config = dict(
    model='contrastive audio-text model',
    dataset='notes from a synthesiser with random patches',
    gain_aug_db=6,
    spec_augment=False,
    embed_dim=256,
    encoder_activation='relu',
    encoder_depths=[4, 7, 4],
    encoder_kernel_size=5,
    encoder_stem='single',
    text_encoder_causal=True,
    text_encoder_parallel_block=False,
    learning_rate=0.0014,
    beta1=0.95,
    max_precond_dim=512,
    weight_decay=0.1,
)
Rows from block 9 of the audio encoder of a small contrastive audio-text model, named by matrix and row number. Rows with one number belong to one channel. Each number is 500 + 40 x the weight over its row's rms, rounded and kept within 0 to 999. All counts start at 0. Numbers have three digits each. After the name is the row's rms in percent of the matrix's.
Before each channel's rows are labels from the 100 clips, of 14848, where the channel reaches its highest value: "strongest on" is what is common among them. Only what is clearly more common there than usual is listed. The data: notes from a synthesiser with random patches.
# convs0: expand pointwise conv (encoder.blocks.9.convs.0.weight, 192x48x1x1), inputs 0-47
# convs1: depthwise 5x5 conv (encoder.blocks.9.convs.1.weight, 192x1x5x5, trained with AdamW), a 5x5 kernel
# convs2: project pointwise conv (encoder.blocks.9.convs.2.weight, 48x192x1x1, transposed), outputs 0-47

strongest on: filter closing; notch
convs0.75 120:456500578500475500500500500465500500442500568412529500500500447543451538403532500500500538543523500500466463500563480577595500483500500500427517
convs1.75 099:563519495475438509528506484485472484452499542433436484535572432507536535546
convs2.75 108:561461500530500500507500500451548500500517500428529530500577443500515537530500500500500546573500500500500417451386492500427500526568452465557500

strongest on: filter closing; resonance
convs0.168 129:523466571575500500449578500500522500460500500392500500500500427500500531473500529500512562541513542524562517500500522587500456500500500447404500
convs1.168 113:542545515444474515488489485535484421503578562479503510517498521560541433446
convs2.168 148:544534548500434561500454547528414500500500513627500500500500547469464500500417461483467500500535500548500518473500500423495538476500500491578537

strongest on: tremolo
convs0.114 087:500520500500500523578570500423572500461420500459473500419500500453533566500537500500508500508500518597500500596539553463455531505500500500500500
convs1.114 094:455473451431461475498470433477497527463466484449468483438461496466453426482
convs2.114 127:504468457520473474453523542472500554549462476479500500548545500482375607500476454426455544500500520467503527500500526500448574478500540500500453

strongest on: tremolo; noise
convs0.169 133:526531500500500521575500482560553500547586500500395558562500500500469463500500500500500500482500461445555471500579589500500585475500500500500540
convs1.169 118:535420569448526520465535474513526460519476510536460532475510549414533463513
convs2.169 148:452500575500500500482453571530500500500500484468500500500500541583559561500577468438500500592523541500500481418466500438500474410500473516500500

strongest on: tremolo
convs0.10 128:528458500563429540500449500457500437500424443465540500500500500500500586447500452546464449554417536500478472500500482500500562565542526539500500
convs1.10 106:508452476596483485493475563485496478468553490499492481543500513445463597458
convs2.10 099:405500588500462500540500500500461500455500500386500500500541500567555533504576500440510500550500500500457500441500500500500500466557444500460439

strongest on: tremolo
convs0.189 097:439500570465457488500500508500562475423564500538500536500500570500534500438500500527500438500500500500500500434439452590467500479500500500584579
convs1.189 137:510473513515476445482514537509406443493487436445438466464420489482509526497
convs2.189 097:449573500500500500500500500454605500500500489546524531500602500500566500500516500540500500500522433423500462449500500556431534485513428522527568

strongest on: harmonic FM
convs0.33 115:500443462500500500519511511500456500453500548622500500500550532500500418500457428558532512408500500537510534445500500500469489474536500424427489
convs1.33 080:449477489492486467485437493494535580601549547481472459464489515466476548488
convs2.33 111:500573500544500500500500454536500562453500415495429547500516500541500500463500500500491500444521550500429500531478595500518578568451476570460500

strongest on: tremolo
convs0.191 118:555530500500500500500500500548500500544569533500433500555500500433385448500454545468495547500550414500500500515500552502526595444458500500500500
convs1.191 111:471558485422555473541465465529485521515467531483510509442529462561498425547
convs2.191 125:389450582500500500578479500500500500500456500446500500500500500555558563500532428430569500578500556500500500500473500500500444500500455500500450

strongest on: tremolo
convs0.153 123:500539471600490543528456500460537451500549424488553500500540500569500556443532479559500413500437525500500434444465500462500500500500487555500500
convs1.153 106:528583433448527527547476482523515548476477511520502486474511515589453438525
convs2.153 113:441500591544500500485481532448461564500462549500459500551500581500550444500500500442559500577557500532500500454456427473500500449483521453520500

strongest on: harmonic FM
convs0.92 080:500463466500500500500516522500500500598500500467500375400500537478554500500500484500500538500523563500500500460500500500500634436500500500500449
convs1.92 107:468427437457445494438463479460467488480452467517491453449431542493506518477
convs2.92 111:583483576530442500548500537545535523532500455500431500403467500500524500500441517471455465531524500500500444450555459500500500500448500576442540

strongest on: gate
convs0.103 087:500595413500500500528500500500500500450500500500500500500500500500546456444554427544519500500436500526435390577500500500434500500548500465434500
convs1.103 121:419429458453459419413482446459492489487474465497497492483481517507500507485
convs2.103 118:509500500422545581472500601500500448521576500500422542430496466500524500531478500528500472465522500514571553499497500497604439500500499494500500

strongest on: harmonic FM; ring modulation
convs0.184 112:562442500500500500469536558441472500554500549500528451443556500545600476521500500500500500491537473581435500500500554462500500591530528500432512
convs1.184 101:451491493481481575569577559556488482456456471455470482476460473481526496464
convs2.184 108:549500500500480551500500500500443495450548500557473423528500576445528500500539432500500447550502500494450542541454430517500500500591545500560434

strongest on: harmonic FM
convs0.81 101:511475568500539525500528500555449500395472500500500500500436462500594423451561590552500500547500517571500500500500500500500500565454500500500500
convs1.81 106:477458450485486521486490478493523504502476488508570627531527452516579512520
convs2.81 094:500545584558500500578500500500545446500451613500552555500500500500500500500470500454500500420544500433500500500576500530500500422524500500500443

strongest on: gate; bass register
convs0.20 089:500576465500500464500500500565547447500500417558500500500500544484549500593544500500500448558421567472490560550500460500472565500500543500465494
convs1.20 081:396462475540519479468497567510471508524599489514515553553482481494478509486
convs2.20 069:500500500500500576482525500500500500500447500589500500443500500410500465426500449514500500500500500500383500500500500500454579500500583401500500

strongest on: filter wobble; resonance; high-pass
convs0.85 115:500457507562470522500558500450472500550447500500500620533500500500587517500500463500500546450587552465500430481500538479500500469556500548558500
convs1.85 104:519482431560535538454439564525505469459543489519446520510452504439540491460
convs2.85 119:565460425440500500442425426519574457542514423456479499500500500500500500500537500544500500536438461500500500556458517516433456500577500481466500

strongest on: resonance; filter motion: filter wobble; detuned saws
convs0.47 104:562464500500500562500500432558500461459439500558528535500500414551441500542461500563500517500420580559500500500438456449510500463500500500500482
convs1.47 106:453449482466468537541529492458484454495463462576513564525551528509488563559
convs2.47 098:500456480500557500500500500586500500454500500500500402503500553450457500500537548500521453532500440500370500500466561500500465500577534500562500

strongest on: triangle; saw
convs0.157 091:578530512431568500473494514500562500500428445500546500500436500500549540500445500561427500500551500500537548500500558566500500447500539500537426
convs1.157 087:480471497501470533497508562486558570585596538532518494522519509458453490500
convs2.157 068:500500500500500500525578500500500500500532572500500476585534639550452500500530461500500446543500500500500500591500500500475577433500557500500531

strongest on: filter wobble; high-pass
convs0.104 086:500500500500500500500500500558500562454498500500500500537500396551568500537435473500509553500482434500580500500485500574576500404500500556555534
convs1.104 101:505519599553552468496564511571454497536527499485547544510518439485513489471
convs2.104 092:488573500500574615500500428500554500500500500500546436596500500500500500500449500500500500500500551472548461421500500472500500500432500500527416

strongest on: harmonic FM; ring modulation
convs0.84 091:415577500543500500572500500580469436461587500500559500460500500500500500500582500554500542500500555500437500573500500500500500500548556500545500
convs1.84 092:555527533480513471518510485522429487455464458420455469438462455455457470471
convs2.84 073:500550500500493500500500500500500500500500500500500500580442546409458500565526500517428500500500500573449454479617433500451466500500500500423438

strongest on: gate; resonance; filter wobble
convs0.160 107:541518500574500488561596440500485482500460500500500535500565500545500555544520538500500527500439439552500551500500432458500500605426500500500500
convs1.160 104:542553529552535569519544528500493485493504504452480483493448410453454449461
convs2.160 110:465540500500483446483500426489527500500500565401471464592500575524500500470537500500500530500451500500548500500624500500500500543543571468500522

strongest on: resonance; filter opening; filter: high-pass
convs0.82 103:500556500459500438500500500500530462500500500500542500556545500547421476537500533424524376534431510500500500554500439449500500565500500500427527
convs1.82 117:480450415420478477458444479479446449436455462502492485477458508499480475501
convs2.82 116:500500551521500468535500477500500500472435420529500541536510513565500527500540442452525473500432514500534500550598414500500500500441500615500500

strongest on: triangle; notch
convs0.152 088:541541500500536500500500500520559500500500500554500541664493500500550500562523460500500500500450500389500500465455500500500425465472500456482500
convs1.152 097:425456430457445478483460478489497536507553514484544537540484493535559566528
convs2.152 067:486542427604500452500589453500500500500500448500500500500500544451500500410500500434441500566443526500500500466500500500500500587500500438453500

strongest on: harmonic FM
convs0.131 080:500500456500550500500459500500439500539500500462500500557622500500500473500500500440500546549500459471500574446446500421500500500613500500432500
convs1.131 085:468467503508459502463489477458479472455469461456470476495494452455429386470
convs2.131 088:500500571500500421462541582472458436463500500553500500500500500500601568500500529500500590500500500500500568446500426500500500589500500500500500

strongest on: resonance; filter wobble; high-pass
convs0.65 125:500500528521464545500528500533457543418538500500500419473500454500500542422500434459515565500445500500435446478500547551536500463395525500500533
convs1.65 112:555526485508465597509476481444587528529498462548488491482457532501435471497
convs2.65 136:500500500451530500456500500545500433500556500458500556500555431500431515530553553515541500565500447545500577541464500476500500563544500500394500

strongest on: filter wobble
convs0.119 070:465443500500524354500500500500415500500500500440500500500436500500562500500500500500500500500500500446500575431566459434500500500547500539500565
convs1.119 077:512498511537470477438489511483497442511464436438401513484491464438497461447
convs2.119 061:500500525551500500566500500500503500410441500500500500500495500500500500434585500500500596412500500428511546500560504500500550500399500500500571

strongest on: harmonic FM; notch
convs0.4 099:564446566552500521596500454477439500609536500500500500411500535441510500500500500500566517500475500530500481465476564500441517500500500500534558
convs1.4 098:512531548587573507498528543512514462499534506488460478493443460447477453427
convs2.4 104:460461470500500500500500500519500380500558442500500500438406500540500500500527500500500567471500456423500548436500558500423500500539479447523455

strongest on: filter wobble; high-pass
convs0.71 117:500542500500476500565537500442486532532500500500500412500500500433599529458463500500500591500463530490545500500570566449501500428500500420467500
convs1.71 099:498483477446483518552481446457594559473483440548525507470459477514549470467
convs2.71 116:569500543500500458500400542500500500500519461500469500573611500538440500500500500535500500500500435514462460535433479524500402500475500466500434

strongest on: gate; resonance
convs0.97 078:500569419500603555500500500527500500500500498500415458438524549500578579500508500500500479500500500500439529500584500420500500500500482500434498
convs1.97 094:467477418446492524479470513481529494502459457520440401451434505508482491473
convs2.97 088:500500500500472500435500500500500604553573500500469500533500546500500409500440483538430500500544500500500517390500564473542500500500500573564500

strongest on: triangle; square
convs0.183 090:563500500500500557532500500438560500500500569500500523500552500500500452572461500447443500500500441552500500532500559535549390546500500564427500
convs1.183 103:520522546521484547558477461442505455468499528414433453457456456484523489475
convs2.183 077:500542500443551460500500439461587500500500500500500500569500463500500500500500396443477500500500500576500458534382562500463500500500500500553560

strongest on: resonance; filter closing; filter wobble
convs0.42 107:551459538558417523500539463550546500523479572500500500500500500500432500444500500477500549500500500512500454467550500500539614500500450419500581
convs1.42 099:549517506494479543522491485455550527505474424557570513456422540514500451453
convs2.42 108:525500500424500500425500500563436439535555500500567543564456529500500500500571500526459500551548542500536514545572466500500569525500500474482570

strongest on: filter wobble; resonance; filter: band-pass
convs0.13 102:500500546500500445472500500450500411569500500500403559534432500500500500500500500487582410500463500532500427466500547500500500476500500542500593
convs1.13 115:507521462468480524530483490445549597505489486536554490461471556588506457487
convs2.13 118:500589500576438500500500500404465535432447450526529500500450500500509538552421500562500500469534562500500521500500500540500500561459500577500500

strongest on: triangle
convs0.100 093:500500429500500500526396487442500448567500500500481500500554546500500500557623500456545444500500500448500500500500537409466500500558500500500541
convs1.100 088:553526524513502541468487509502492435427470482433422507532470470440557539517
convs2.100 085:500500500500558516446500500514481500500500500500500500500500445500500395467560500373500500500500500431448500565500564500500550539500500500569602

strongest on: gate; bass register
convs0.186 106:471500500435500500500561428500500379450550587468515500500433500500500531416500500470489500532542566500497500500546516500552500532500444500435500
convs1.186 104:487462467470465454461474471551425494491538598444456523516540462470478494519
convs2.186 104:553561500532472500500592435500459500549500531557500558500500500522500463461500479500500546577546500465500482446500500627500500552452455458474500

strongest on: filter closing
convs0.31 078:500578548500500500448500573500563459500469500500451500566455500500500500598462512500455500500500500500527500534500462500500404500459500585500398
convs1.31 098:530518450411442455462510410483474471476458471481477520438469470524505510475
convs2.31 103:500465542569528500602582524559525500500515546500564500500458471451551490500468495463500457500589479452500563500500556500445534490426500476500500

strongest on: filter closing
convs0.52 080:510500450500460500453500500473500585583500577500500500556500563500467500600450500527500500553500500455500500500439447461402458518500500500558500
convs1.52 089:484490484470489483446423426452485480488468499473473416419493450489500464525
convs2.52 097:500500465500500547500452500420474500446500500500450431500538580537500490500500539500500500500470460390413404517500434555500500500459500513454500